config.toml
encoder_activation = "star_relu"
encoder_shared_expert = false
encoder_width = 160
learning_rate = 0.039
nesterov = true
weight_decay = 0.0
Rows from block 3 of the encoder of a small image FSQ autoencoder, named by matrix and row number. Rows with one number within an expert belong to one neuron, the router's apart. Each number is 128 + 24 x the weight over its row's rms, rounded and kept within 0 to 255. All counts start at 0. Numbers have three digits each.
Before each expert's rows are labels from the 100 images, of 14848, where the router gives the expert most weight on average: "responds to" is what is common among them; "patch colour" is the nearest of a few named colours to the mean colour under the peak. Only what is clearly more common there than usual is listed. The data: made-up waving flags.
# router: slot weights (encoder.blocks.3.mlp.router.weight, 32x160, trained with AdamW), inputs 80-159
# up: expert up (encoder.blocks.3.mlp.up, 16x320x160), inputs 80-159
# down: expert down (encoder.blocks.3.mlp.down, 16x160x320, transposed), outputs 80-159

# expert 1
responds to: pink; white
patch colour: white
router.2:126122143144182141093147188097145106084132079111114131121168118124090127123135155127128129117172118165115121163112127163115136145137096128123132150077109113097170110104095113161123142133133121087122115124113115148120137112113118126126100111
router.3:139102126090139125155126176129091184131124106125115106103091145103098130130143162078126151166145151168120123139112117132119175104114127131092133145094173096118144101145140134106105129125150086105108085167130098127076095159105136148124134090
up.0:102144114105080087138107111138178136146165121163128138155103149100146144128102165137119131114139091096089121131123132110179121132181090122146112145087165146102124177146127119172163111136146161129120111138115122108124087112122144084159096140
down.0:103096085160127108178093158136137133126149131175115139127129151143128097126093093141103150118150141140143139100152141131110096109143155114115120103148129103107131097084126106160125124134144079102095107165128136147062085115158137134151131173
up.1:142120098143151167158120137126109140143130141179107172124122082121112161159125133143116109130103134131113142125124109192138101054178121108174107142145148138125121139138168148081184151108168155144149148107070121110130105126147117123153100110
down.1:122135144140103102156114123163147121098142164178103154162122149128185112143114163131157134052093126118115152121119120154182131145125147102105128126138159139101154117087134127143151116111132106117110145117117168095093117135144131106160147096
up.2:143114095108141094123097126126141131155123132167146170166155152111113154124092127170109126095083108093094145168082114115143102116168125117179109133160139152132132160139138120140112105162120156111100147119120094132143147088145120115129115161
down.2:113126132087140137127147111160149090132124152149116147159127127095132104135137125162141133080135091159127127140131118150129121118153120099128148086125112138118164145098104161177173115089120126152119164159119136113081125136151128069173107136
up.3:141121096100134119121129125142154133117136109125171136145102120144151143123112135087070135145132108081115153139099087117151096142169150111173094110133149152139143120125146085119166139150113129130106107129107115069150112130132124123107161137
down.3:120105112141114120154127131173096115117135144179114141163116133133154119120123145137163123066118113146170152173155119131173108119149122146137113143101091176103157139115119138117155147131165124114122161128169121093121123100107132120121127143
up.4:136148118132100116136123137144123126158154132144115142161134111106121136137142125164101163078093118120100160112104100103192166130133144155173078121120105135126120130089100162140144100087094167145163139136127137135112129101154114114103134140
down.4:132132162124125108107138170099091147114150107102166108101140097131149164111137088140133147141125091140130114087130140135138137065101136114170096134163120146152129130134162127110115170116065153133138103122121094174134090151140117108098115144
up.5:130165134165130091131100126147157108129115141099161141139112146125137117152107116133146130105100099098097150145153127124141113092103110100139130104127136184103146156106081134095094114115173130141159119141141163110153091124165158122174122098
down.5:113136115118112125152111157130147134110140105141081145125115148157119118131124129172164152104077137123108125141155092117159122140127122149125092082135098142102143140078161113119174110088136109127149159112136125115076178134133110144154124163
up.6:131117110079076099124149128140096114100112183165116157157116119121118138147118148156122139129126127088124161120113126116124158105133132106127130133108156150142157132116095136134132121132132145145113153160136105132147126115103135080114112140
down.6:146132117135170091119128142104143119140147142137102166083099133135102116108128128170141125125114136151136112111094168111085164114116149186115136138148141116107130155091131123178141102130144097116106138103113142124081151141147121117122134141
up.7:120131111150137122139077147109166132133099097159187129177111129115104091134128111163124155125115082124123117169097132142143089139143166139113138132140098126123124138109146125153109129118141143158105154089155091158105108132155116129141140169
down.7:128129174115090118185104143141121119081093130112146096141129126176159124111080088208089153131102123125135154118131102102142164154132146086102141102127144157108142089129137110098127134145152133118132127103160122106114131113085130100119137136
up.8:157151109110122131107103135130150118153142170148133171160112142170152151134085154136141145083125148114096114151099139165113175122155118156117111107115110111131159127113147153187125161114122143111144150117106137126123139117129139138139150147
down.8:102123122169153132136124111172183135129120140149146091148131138169124112105133129108187131119126107107096161150116122105169107110126081113108138093139144157101158168077125122143123140132144100095125126116168133083070118097174154067144117115
up.9:087129100090140106163122154112107142109187137141114100133109153136158119151112101144145142099134094116122151153127089135122089121129151082103099154126097179123157146157123131124108146151099129151167155125127146098120133098126121157132116146
down.9:124117169099158157111161126134177136160109136146158150139134081146131111183150161158154118124126128091130098121101108125140159167143131159108124113106117183127145130124130133154132108093125108162148098128084111163084123133119143102096159112
up.10:151101090153148100087099143130133092104143156138140155159114155122142137130128138144091135083127098118111115159067148122120138147163133144137132105125114145148114138121076125125153140148142120147105153138147130119105118141148116111151101172
down.10:149104143156123151136122092136131118116180150156130161112127146147116120094156162133133137093126119153132133133138163193153162101129112132111127126114116136131136174141116139160154152148097060111137142147120147144130076107132115131102139126
up.11:109129105116126130103076137123145136158128133156125130159111120156123114096102132144133170088133105120123126150151146175137141140138136147172122112125153196146188155116169136136196100104136114115153142162116136121107154072113124087137123120
down.11:106076071142110124148154105120128163132107112113121177110124140145147093118128116124181125113113133108120105205099138156145075115146107114154107105138148084108140121118126166112121143145151144130144104129118120107125158103105151152143088122
up.12:145106104135143123165133086124115165134078124137125149166140128150122132117119156135115105156161131129141111157149184098185138150143125095119151154148127131099103146106123140166156159104145120184111159085130077126143113122132181151152111134
down.12:112098114150150147153130132151133170127118153177154173113132167137141123099115140148077138139149165100107097141075104111158146075093124105135086119123136126113138162113115106162100151128106155110144112095126131089116141125113099086150143139
up.13:099103103108113132129098111110114121149128190144121123159130137149156083131119121133131124125118146121144146161107141181151123111143139139137100115121121152110136106106146129164113158132171139110136154188123147084129147121110147109114116135
down.13:125120152105123120130153160138135156092081167091097111124133128100116134095173147094124167080113107113130123153136098152159110149148089127130095140165108129134111156126126135131129115124190181142134144115132091077137110132117104105146131122
up.14:138106094145145143120100118119162167170111147151093143148149117115146156122117136135167152122144135082101174140148099141132144140126143133121150110149180124109148119124118108176152082149139111116173129164104138097151126134107165074100104154
down.14:148133115121109128126067140125163159132145144158147179127134101089156126124099150180103176121110110151160090136090091139169145148106159178110113103109163129115148153103108116184152127132092117116131157092131111132102084113135140103127129160
up.15:113086083115087138113101150139130087118109113146170139140116163131102119155103128130115141133109110136163129139110130121166138096152105104124108122152118155139103115131127164177149098106144161100144151136119120109110089103143133108082105137
down.15:118094121081129119148106123128111160141195136175096159131145121175148113147108164170138177135120112099129141142124144147186129112126127139140107146149120134117184178104125133140159133126116159091124126123150134147095137100182167090117120149
up.16:156120098136105122122106123139197135132131178180131164162125120119110091111128131162140133104125118121120133157131126133166111116169141127175135143117125121144114114124134161173141134132137153131129141120125108146151119086154182108154121140
down.16:142148136132109106148149128164135132125097161094112135145126073148120146124125164106150117146142138141142122122124141170118082145141099096130091151120078126117112126165090141123148117135137158135078147146094117089144132102135125118106110097
up.17:132128110124118109152139137159171128159131138171111114157139132166088109140124158143087158099116127121120156182143105124159146115133150123130124081125143162145136138100146113150123097110177127101135160162078107109141109082148186137118115187
down.17:091142136154134085163113117095156095138145127122146144155107109109152129117158141163073114085126099095090135118133137156114136123077164166148084090121134122139145136122129128137123120133147067098123136160168141104139144119118127105115107156

# expert 4
responds to: black
patch colour: black
router.8:083134138119103115127101151091113169135074085141135120148161126123117086124125142104076122138126116159097090145101127136127149106111160134191087168134119117142133093060142143126136122134156118127116106095172126098089140143101067166148153109
router.9:108150107104071124091115152100149156093160116133117131131131135113136101163091143085125089089099132133069154197113144158108155114129109134098084117123103126142146169086145102129131181102149087101083128155129099118107104157135119140158097106
up.0:109123159130167127156117116154114126153111134129141142151132121134130083107086118152129113081143125080146120114140161139132135108141136112103125099143109131080106131133129142130134134154138115139124154144112091117143055123114135124175128178
down.0:111158153136122109122130175130146149129136134152172116156148138135130148141098167098119142103119110138109156142111167149153103129136150108108098136126099121132153126108111164152094088093163186107108174120108118078145120143093132135121156143
up.1:127124110124127121109115107159170156126121200143125156111142099116143128146113151145116115084088147145076093128133127097124110150156116136143092089133158109124121062128108126178101105120175189137150150122160120119108143118131130108103138189
down.1:137178075130099120181096132157155165107149138124128144099120119123147104141157130105141140116129114141150169124126118117176103119143147112120152111143154167121127170126104109116170122125166137142098165115128154133129144116083100138133137109
up.2:122137119143103094110183148151124154108105115163140153145127159144103112135136162150153133102120111123075111088150113104158146108155085171168124155120187123122116099112143157142150139147148110134132135148122168108101139115110130146142131168
down.2:080105104107143125129132114172134144101135118170112167123144116144146154154122135131124120139118083148129126173082120167150094128096139115139130132168157171102173133125108112171166130135189125123051144134102125104106129140131136121128094089
up.3:140144138129128104131063160112144147149132107127101145166132087129128121128144154133161179156140082102084117144115103166141109125153180190139136124133151127114154149136115140127135122136144132086139104135117126117111128127093081140120071164
down.3:144103116134160151186096163136129090110157165119164129150112127191136097139147108142087155122113132150147091126137139158164099142101172176147127115177091129131133114108082151136145108117136101148113136158129129146119133134146145108113108146
up.4:094094114150094098102118140135156119126161172149124141158097142106136082099111132164117128127163120111097115122138123108152114121118106046146108122131176179120136103119132118125139076124135170156124154141119109100151133126146138152138131130
down.4:101143097114092097121115153130145136122118158149103173129139123107120131146118112143099086040141150108138137143060142165147126110165133092097142135169134135111109144122105149140159131118146154144134146153090123130120152131139112098149126101
up.5:111140121124107135134113139149113184112152136113121158175110133128138109118122162136100135094092138125114119133099140135139151102163115153185113140166147134055122117124105118118135121115149112077183151173112110152118130118193084144092130125
down.5:156088097183090171155098085177155128150136148165142143104136161132145139178128151136113149130116141155138137120131101120127138143163165090136135137116130166117126117093101145148132148138087140151129148132131148101160096143144114107087131123
up.6:123145105089133106180149126126144111094114136156119117115093147143139115148091137131170138077157123136088137160113124153110121101168111141152121107142112128145133125146090135160151138118123111130119165159121159115120124152118140099083103165
down.6:110105114100149150124109122127121161130149110163084178146074133115111133094110127157167124101112144123095161163145099141124118145128151120119109125154156166136138148158158119160141106088113139122120160131170141119128107142097142140203149133
up.7:124129089092117133135122166140146126160152138113100109096131103127102127110123169159134149097149103105144130144147115144156088100099119081129129140152114183128105143102096081135114076132114145183143132150174100126138136075160106081117143127
down.7:144144073108105140116093126095161120129131145142101184114102125111132116158146115119106133141138096117118100121105149150155098121133156140137150112152116190087126143123099123100129094150150114112140133156128156144153168158103142112089103085
up.8:122091113138112105126130157133138146138126116164154163142141113176144121121124152158147124103056112125103119150111132140126137112186104107136122142149112125130138115089115112138151104146127142181068164121144113156148145094099167112145130178
down.8:179140149140126117113133111126140122142159182145181148146103157154133112127127129154109103118112157141109153146120147144098134091191128144130135145126113147113147112140115174163152109109147158126136167137099145101121136114167131151173131162
up.9:122129086113097135160156138124160101123120122163152158143122105101113143119148139118148176057107108132127123153135155139134106151119126071138117161117157114137108136128122130166152099153104132133117114110094090128173071108131117088118101108
down.9:125116100066123116133076120158116134128111162121101167113135108152119101154078110123129119126146114088114117133097121135140095095155152108131130125154139154138137089165098119143149089133150133129125165161116153160122164141114173119123120071
up.10:175112127129109107139102125136145148154130123104122168148139098145171124139131158126109151108106126117098135135113130095130138111130104130158147110126120110155115136130098126168134160138132138132114223093131130139147153156149184093139115110
down.10:102124142123108093110124134134149094152154188171128137121145130146109117160088084102094073106121090108146131116129140096128109118116113098118089102119074152138146128119100118155138097085129104112131118153103154137141119126128136095124098118
up.11:122141052116115117168095128142181130129163139171155178134125128163166102149125144150145148096126102114115126145122132126181130105157135129147146112131117129121127145138120148171118137142129108109133104125112092137121118101145168124123120192
down.11:116154107131095144161112120150182175119136122082142142141105074109150133119143114158147150126107094165121123174164132163137120136096134122140088143099129135118144123112094106184174143143129124134116146085135152078082102128148112099133143109
up.12:153096121151114133096113134117168116183148134120134154160149101098123145152146128117138169125084149130112140109093125172171111137134135138175115132106141120146139154127100111139138077148142146143152155139151129132122146083164143109121151157
down.12:149125110085125137096164112161188114152128151124113092102124141169092127113125135148129117145123162114164105173128124110134118120148084129122144135121141113106132102112123108162122157107126162118124120152116132155111128076117134113161145147
up.13:141126141142105081141103150126116171131111132127139162115163116128115098126117130087151118124109098118145148140145092146160113130150132157128131132125096145113115195163090142154115157151148136155148145119124126134118154097149086125090137176
down.13:121148120114139116131166154135127109144138151113123137131116130163125124122136136106130097101124152156126127161140154089119099114190117106122091168116103093113133098150108159151163117115121162123116129113090092081072157130149102071133109116
up.14:097166090099120125138097144138131145134112127110098124126145101115102131124118124146105142093121079106136111133107142161160083107109139129146122141113111168135112138126159142176143092157145129114141159126152121095144099117119119131098116145
down.14:099136140123125105154136154118124127149064087079144106171149105090099128077116126132124154117139140130156111128130099135132152163126133111178112118109134154150148124109159120135138129122102170129147131085095117108107155108142099093108150127
up.15:106149073109112172112087126106163116157105145180121111163118130129109110151106120164123172111110091104087136188123143126156102093151140102163099115088117146171119154124154129136167138129131167093153141122125109082131147121135113112116124157
down.15:139182103120097115149108130155121122127090151109103111161110134085088096138107165141072123110145102135157088165123127093138130146165112132111114136134122137132120145112151107151144093146165154172151143088114147084136126151127112094102097142
up.16:111129115116129115110127175124128103154114163116112128169110161102124120145133091108079125148118109127088158155133124120138113173141132158083091142115099134120161129100121105156170091134127102152145162180148160121105158129139182144124128159
down.16:131138100142121117127095146144148116118136148127171130204142134109171161145125134148105162105147116146114130146099108175127122105172141112154122107095128125160146118089146106157121126139112138152149142115119093155161093138133107148076117157
up.17:164126095140137119074144123175126149121147109186134138155143187070143086154139146140108183124133149159162107114141095104161122150184115133095117144093104124136140117152097151137161126145142130173165149146135103086136132096152165121149126109
down.17:091085108128098129134197105100130119111147110157098131118130154129165140119142144118162143119160097149140122169127113149148113141151134119151146115139125112123109153107126167117169153146122145096163138125109157111128134172122132108142095144

# expert 3
responds to: black; white
patch colour: black
router.6:134106098091138098184110111125102127141174142146090135129181158117160146147120136097142122147109145118130146099149091142129108106176117148142155106152125162139121103147126129113165116139129141125131095116121115158144139108132089115106098088
router.7:117142144139118129130100146110095121122189172120121143107139150086147128123124124127157109168095112124152167129146132119145145129119162104062122144103174116138102104140153133084176130106163144114123155143131130168114096160159083141135110141
up.0:174140150125132171126131158126150038122128120123130103157117163107133142112137114116088121125115146124167106181125151096141153109140142120161144118115094098121142127114117134106112113153087173112104103133131128138173149147136166132183155077
down.0:110113130129134105094123149142149105071089148154156157154138112150158144136121118125112109147088129171124134095129091100147136127150133145130087126137119159142104168134092126111161115101117128183147138091120149134080128128136154135116138137
up.1:154147121109104079126153111098134102173149123117126138128139103164160123121145122141123175163101100105141103142174141080090147099170159119126154149107094147138128145115129162118156083123161151122153128115118131101166124147124126156095091103
down.1:110150146128134117163141138156119123144112145158097093166110142111118125145165144131131106114119136080101150144155120129096105174141080141165096098102110146134140160125117103144134128097100158088100085106155114098117092131105119111158135122
up.2:164140161108123124127127102130163175147128128090088158104093123139142126171123124104115154140127116130141068127117117124099125149138150129108112092114125152106123099107105164133126150156098146138106130109160152104138086126095145058123126179
down.2:122138107178112102132120114152164167131130129192137113148123162120112114123118180123133142110165110128104150146142110114136102107132140137177095170067109115103144128099121115158169134108128104127136103146128104130108113152128123113131139109
up.3:128152139106133135143117154129123104096110140108147117133112117122135102176133149128113088083156128122168143116093145141120138098127101117127147105158133140189135112105154134094146145155131188147105125166098162162100128164100146096169082126
down.3:126111144114163122109120136111097132109159083188111098152136166140145137124122142070116156132101144137167128105120140125127155148097146110182098125161142135098149144120108110119121136093122118134123125141107126104139111150157163108145139182
up.4:099088155113132093117102157117140152149134164115100150131144124115100116194116142143073139121205160185126112136107122126141133154126084137155114102099130102140142143121179126126139111118132187141119112153108144145155135163097103092131101101
down.4:152125151107132143137082131100114146118119110116145101099100157133181116146141125110120126149114112151144112121137140122180158156136154136135109134173050131188144090171097143088107133117146136169162129142149159126111113147153120147132174152
up.5:138096128172088107143124092086123127118159129118114127107110123155132122155170158146125140146085162128105106149131143096148120100126074118111115150167144115137155114087135131158116114108182114096091121163115200125088132092132114108131132135
down.5:130122144123089156182138132136128157131166146142151141160100133122121101149142117132085152119151125095078136103111138175149115149113093158148138140121149158125149128117142105114147113121100155137093139105139119135113162140077136107089129099
up.6:111127123121109116145123139165147115100095095127139116098162109120111132151117163170114159096117123107092188090142084117130178095111146100093141146115115159135158166120176088148125128127131120150148131131101147132130078135134147135161133141
down.6:089127098145135115147127150161109130143161150127144111176107122135104130106133145106113144086145120111101152174156095120112088117130083136150095160122138152107130134120126111151139138106107165091114107124139075078141108130067151070166137115
up.7:144106119177116140166152158140128110110136138105117112099086090148110111136129144144116125145151138097121152128075136103082100088103104110142106134160112144176123143151109152162164124113144087122140162098153076084098138088118106122100170119
down.7:099130119143136128166148132157137167141159172169153086168101133141138140115149144096127158105139100114068124150160124148106091152135095177151094158087154160123124130113112111108101116097133144122091126142155108073145114148114132083117122105
up.8:107104068099131134126143127153152110107066122172122114079112125105091109131092085118147152147124107120159159106131147126129153122123089097164145127105170144140123164151118146138104146130072130130122175170149120095138126142140117128130140099
down.8:093126143147145144154122151146137134171172116164113106158102145145105111117137152115123166106142096109096125158158111143156086146144083122150074125126107158114126151127144131157123133128112153131098106115157118064136101135139120097120136117
up.9:159169140117160097150135098098119138095119149098140112140161106121129132134160103144119151113098158119123142147103189174166139076144125104150163143106178122091120100114146136152130110110126117143150143129136116111122133134121113141118126094
down.9:084091123093079139142148117112131116110134127118069149104125105106134124148105110113120111128132092121129116110073085191108110205142155121139129113124121173118144122130153130123111154101109150067087093133121112165160100122144124113120143118
up.10:136127107132072132117096143101169143096166104132147101122133111166062162126165086112130122090141102083144070149163124093127144125146126088140140126109135136116134124147122127108113069147162153115147093154138130138116102135108149088108104136
down.10:116116115113117112147145129139123126114151184163129111194109140111114107132152132137098161116161110109128154161174095131136102157139079137166076098133129165111134126100126102117129118102094143103095130112165107085143108168120103078105134147
up.11:092120090155118125148135166165130135141135120124156103131095118121106116126149143120133080151128124135078174149109141078099125096120096131132095168164095129150120101129105086165135173129140169111167128141129138168138110119144118126125141134
down.11:157116107116115099167107131127084147179129171155132084138125191130113136106133142137103155123148092134107139126158102156153120137113106098130105126092131173114123128146106151113121118112143140136082127138135145093129085133092086087151159139
up.12:185148135095136182164112081136134158138124137153137102125092107084175109109123126120133127145137123142138116152141141126124150144135147135150129146151093150171136086109169126127117141139149146090158077131109114137122148129167130128122148106
down.12:103125123116098093117132159152127154081105155131109158143137122152116108145120151183098102164092111117130152128127124109126076125115111183165101144075081114108108131088124110162115111115103104119126135127118134141099125138084098147115134166
up.13:172160103150141141130132116141120101127112117128136146094126113104130153097147145126121169142110120135086140112121138086127140111082135115147132153137145128128124143109153157181147140098116074152156140109128174135150147135166086116112094072
down.13:116085166142100134119145144071115151114122117104136124162155111093145127116121111156149148124156124147132141101122146176165105166135114153145136140086132127109123127144112146171102139158127164128102133136159095115096103105081141094089092166
up.14:105121143118150135172139152128131165161154130137129093144114118116108102119136151165106103138101121087100140158146123139125125147149101144127096147137140143148118119090155131106130128123116079127102109130106089139085150123094114167126114111
down.14:098108129156114147122125107072092174112149129116115171130131129163096123161111135126176137131103133107124081167115136141135118159091124106139130160060093124128148116121087139173164131110149129130126164120111141117111097144160101114128135157
up.15:107115140149151122171169116137086176142148186139041109160136137105113127113124104109107121154139108105123133133139127151131081094181097082092092141091091099138129156138172160121141116146145096137098119133121083144124156150144095132130159087
down.15:114149131152110148124120150086174139105153121151115118142100114118146168127198147128134150104140116109117130161116156096095137148141108166146147154086169119108131100134135113131126136108143104081097142133143119116123124113121164118141118127
up.16:137157129112118110093106115151092118084149071162110119118158163126177124151078111101138098151107130157150077111127098146117160156125158128146119118094164132139100231157147134123131132140118112099111128150140106127102151126150138138101138134
down.16:067129136138115121152117135113133137129125175128117083170089156128116115107161135122125140109097139108092147177157103159122096154114097160134078165118134132099140149105123116127109150106120143093104132138173109099141092166091122095141139132
up.17:099140153153133154128116100147111165147182159127126130117106079158137107089118133135133127128119161132131129155114121112133129105122144143119151116135145142163161110125118158125097160120112118132141124163159138118136154130120143107120171105
down.17:121161112164090151152099160161095165104111160164105110130128110138156133111116150101137131137144154110135137121136117146075107101116115172161151147120147128111174123150110170138122122107131102124121150094154129096138137151131152107146103120

# expert 10
responds to: black
patch colour: black
router.20:098134112058184137139135115130118122125107148168151107130110130141167157150136132167118139113112129133063120130133184131094131125150142156131164144100128164133096151107110107147151123120143100141164150135135108085120113103152140093134162165
router.21:096121151132125074164105169119142139156170114131152137140071147127153110154120151141096112112091097124059146133154102117114087141143128157119095117092095143112204097106153084136107134137155149181083135091129136111134083108136115108131124102
up.0:108114125125125119131115132094134147118134133167116114145137139139136133120099131097141109060128168144125127152142170138144117148122117126131152165168135123074147141087149168174137111132116153102110151142108156089118122095122083145154097109
down.0:122081142074110134066121155139130135092098153136125144143126101092111127144072129166077158158129094131120107164098122116121110133182116104145132114139139147110114144100117124125119132121183127091121149120123120120129116143120127108085135129
up.1:092118100101135118148092117131114121123107137116137121126121165120166135111115162149100089113151105136100132161123145142150115132200160089150148144120163113107144136125133136098135169146116120118118112177126103103142125137151137095138090081
down.1:127122117148129147158148094135191139126125100164113145108116110142156108143138124135173135070143140098115139127106096114154101154159129163136138117136094139074133124086127139145170135093137128090116147134078122139101145134112092121155147167
up.2:094151107095062125107074102127130084107129112177156158133124131133146136160092141136156117103070105096102087136122127100123159130155144088153113066124149186123119117120106135133173135117099119139135157168134149121123109141119126124116131159
down.2:116120087154161124139130124118158127147161136150167128168149148107152159089136119149138116150162143109124120160111125144147148151126115116152107085091136099117167133089129110159126170114092126125139106143105135129164093123138095108116146130
up.3:108127119172107083147112133165202123114116107156121138158095127168118140118124082170131103151142135184137100188135121156170111128126107098134161102108119116140114125141102166130103107123125147100140166111140123141132169156078122170122090126
down.3:162152099084155137120161129125147117160173107184118157160137117167201103133145131108144138097146130121110124143113123151156093140096124179135108124121114181121150166101130118158162129124115137094112125125134153140104106139127136091141083145
up.4:128131110128153118087129154078144148151135108108144105156128131092104116089163124159122124103126118084118142165116123131174088127114113127154103136111131089136113196084098102127138097164158152132140179140147149085150137116125170101144120127
down.4:162164140144138094152134106126141122144114152113131120127112125137099121082144140103174100104095124125105174137141120161110146130132142082128143155112108145129145096160080133150168115120108092124126128175084110105168080110146127102130126121
up.5:093144079120129120129137178112133114143120162204138161175127177071106127144152116133142129096153155117128118129137168119146109171141105125127119109136117164166147116109101075147120112130140139114131140156116103104110098122092126120164151144
down.5:128173103121115133143145127154165116099153112147147144125084119145154148144160125150166121141092138147146119114114167150118094123145116127141113131130166134117159151094125137105174107103156092114117159137111151096091142114119145077122129153
up.6:180135109129079137122144164105147138131127156139108153125115126132093130133122114135155089114073113118181153152098152122181124148141082168148094190094130106137120112114156178133087122130140184156113128100124163096120106121107131119154151139
down.6:134140128112078105130110085134110143126118067144152143134115084102160130087138132107110161101120121120116177162120102125109118134138138143177116113146126144171113093127092114111109130093102091095139129161119090097156112123146096090145132126
up.7:137113120104117121167095131074135122164141150133134123150091128115162157159145130116125093106094127143138138145129121141142143097156130080119089137145116135146131188111151132123114084124097129108114157098144106114144116105148150175130098119
down.7:121099077139185119166096124108143167102170111164149187128130135130147124146126171127148145126071132104109128158164102116148122168119129096114115126120121108118167116116098137146183117122175173124100153144137124131115110132144148092110106165
up.8:142117118128106105154124138093137139141115138179122102116108098149128117118130140140131149098149143135136151147126097138104063098188149135155134094100158168124164136102142109104175134130151167098147165143103120102146128121127108137104148127
down.8:133106097115140123155128081092131095110144147196149146128138141162117116151111131138127111134111131172134160170125161140140130139109105127118164134141119166142157147079144130139132106135144131134135161159171148128102104121125129108118130117
up.9:135145109083121124153112102143140128112104120154142106132138109152133127139104157164094138106139101117103114144100144094186094176153136104135110130116116123145148170105103146150113129174136127160111122093145112092126093078150156092137105137
down.9:066135100136130160127170098125184124121141105130119141090128151142110136104134144148113167119143080141139154135141125143125120122137131109159148143129129112140165169135130103145099153083154090112125126147128071136096101130081124114116139141
up.10:110147112103119115151123126103140181104127152145155134141118115125095097140096139137126153066116089105118126160144161141137091157130141104131093102133125155109110155106116135109184106132139104137094156135150117137123081114113136094137110126
down.10:054125152086110132114144141106122172122126125125125122126173144118131129162110137112089141155178105127151099131089118121160157105098125116121137141108148132127126121132151152137084162165192165043147140093097162108146162112146152153122056140
up.11:141150127130108082107100114120134102130139134181169123173157114131151143180085115129121090104126128129136130146120125097171206115145152106122112101159152110109126112164126160157112112095161128164141143116125078136154118126127158125114092143
down.11:137091117120150115135117117185114124130113140206162149142137113111142098179129134162117142145127134134140167151136153156152104131125117128143092116143133132125154133060102111138180145106132136136142124125115102102109170144112142104139108126
up.12:116129107116120115099070106122149110130140102186134141128095126162121130150141129150123154112087114102130136159133123112119086134173126100163113117129103138143128142120128130129134097137150137155101164114156117127137137104125152139145107131
down.12:137132101186139100116161112123139159139145140152130073136183133162137155116134144126153117109104154119130137127095116135182126148164113136095113076148139113154145095144102113132117112099135140100149068125122090085142152089145150086115156111
up.13:102167160098089129102115115157150127139135094184132102149147133145103109124106129148136172154104130120125127119159109130165132155158110119115148118130109119146151121095110107143090073158105161163128117103162129152110095107079135122179115153
down.13:111125102132152137143148118133128129119164158161107125156090187125150109127143135105164132132125144118073131164161141171145142112135165128149099130136133095140142128100131140160123174096126135126123074148096129045154120124117095095142070137
up.14:136098127112115101103132144122164130157146110151155155102102187148191163130127180143105106158129141091125139135080091156112126137146115123094113155132123155151159145119128115148130135142128143105154118167184089112114152118088082169110113166
down.14:105126095133120117132138098115165121115144128137124180129110153159168119138127111120163113079113128127127145162096142154143092114139117095161110121153121178122198129108099084160176141069133117121142142160145100121091095120153145119117122121
up.15:113177128142135127098106108120196161120145098159119146133135145163128145142121160103163101129080137119140125159160111143158105106126142116137135110115113155137156125113095165174136117120123145127146101175102108102147092119140171103132130168
down.15:159120159119101148149137158158108152162139129110103088117130123102116170138120120058096128110128103124125158145109155166118120108150089129141163125116109115113110133110166117151099123120135129117125128146112118136110149152112087146121076100
up.16:098083111165140147116110095119189159117154107106097137128117166120112082118102108095169113138148088080134120159114154095095159114148143091131104141150144134139142122127099137161144152123103163148125136119112119073136117156106119110128143144
down.16:142103098136130156158111102130161131134119136172146098195133124124145143123084135089120135113103134126118142179143114138126127143122152147140100151122145115111165131118111146166159103163125083115142157117121121077092155127125127106147080161
up.17:124115104079116109158114149069112143166118150137097129101164089116145140129080153174159136139118161109103160145118126159153099114131100121129119125156144150147144199118151156134153103091121119143149157134109113130106132109173124146158119110
down.17:134117112135128120089142096139146074144154121140079159114137134109099139081105114115163075110107131128128133112151087139109046110140120142124105092126111105154145119128085111110129120151145134108119142161144129120141138107117148093150109110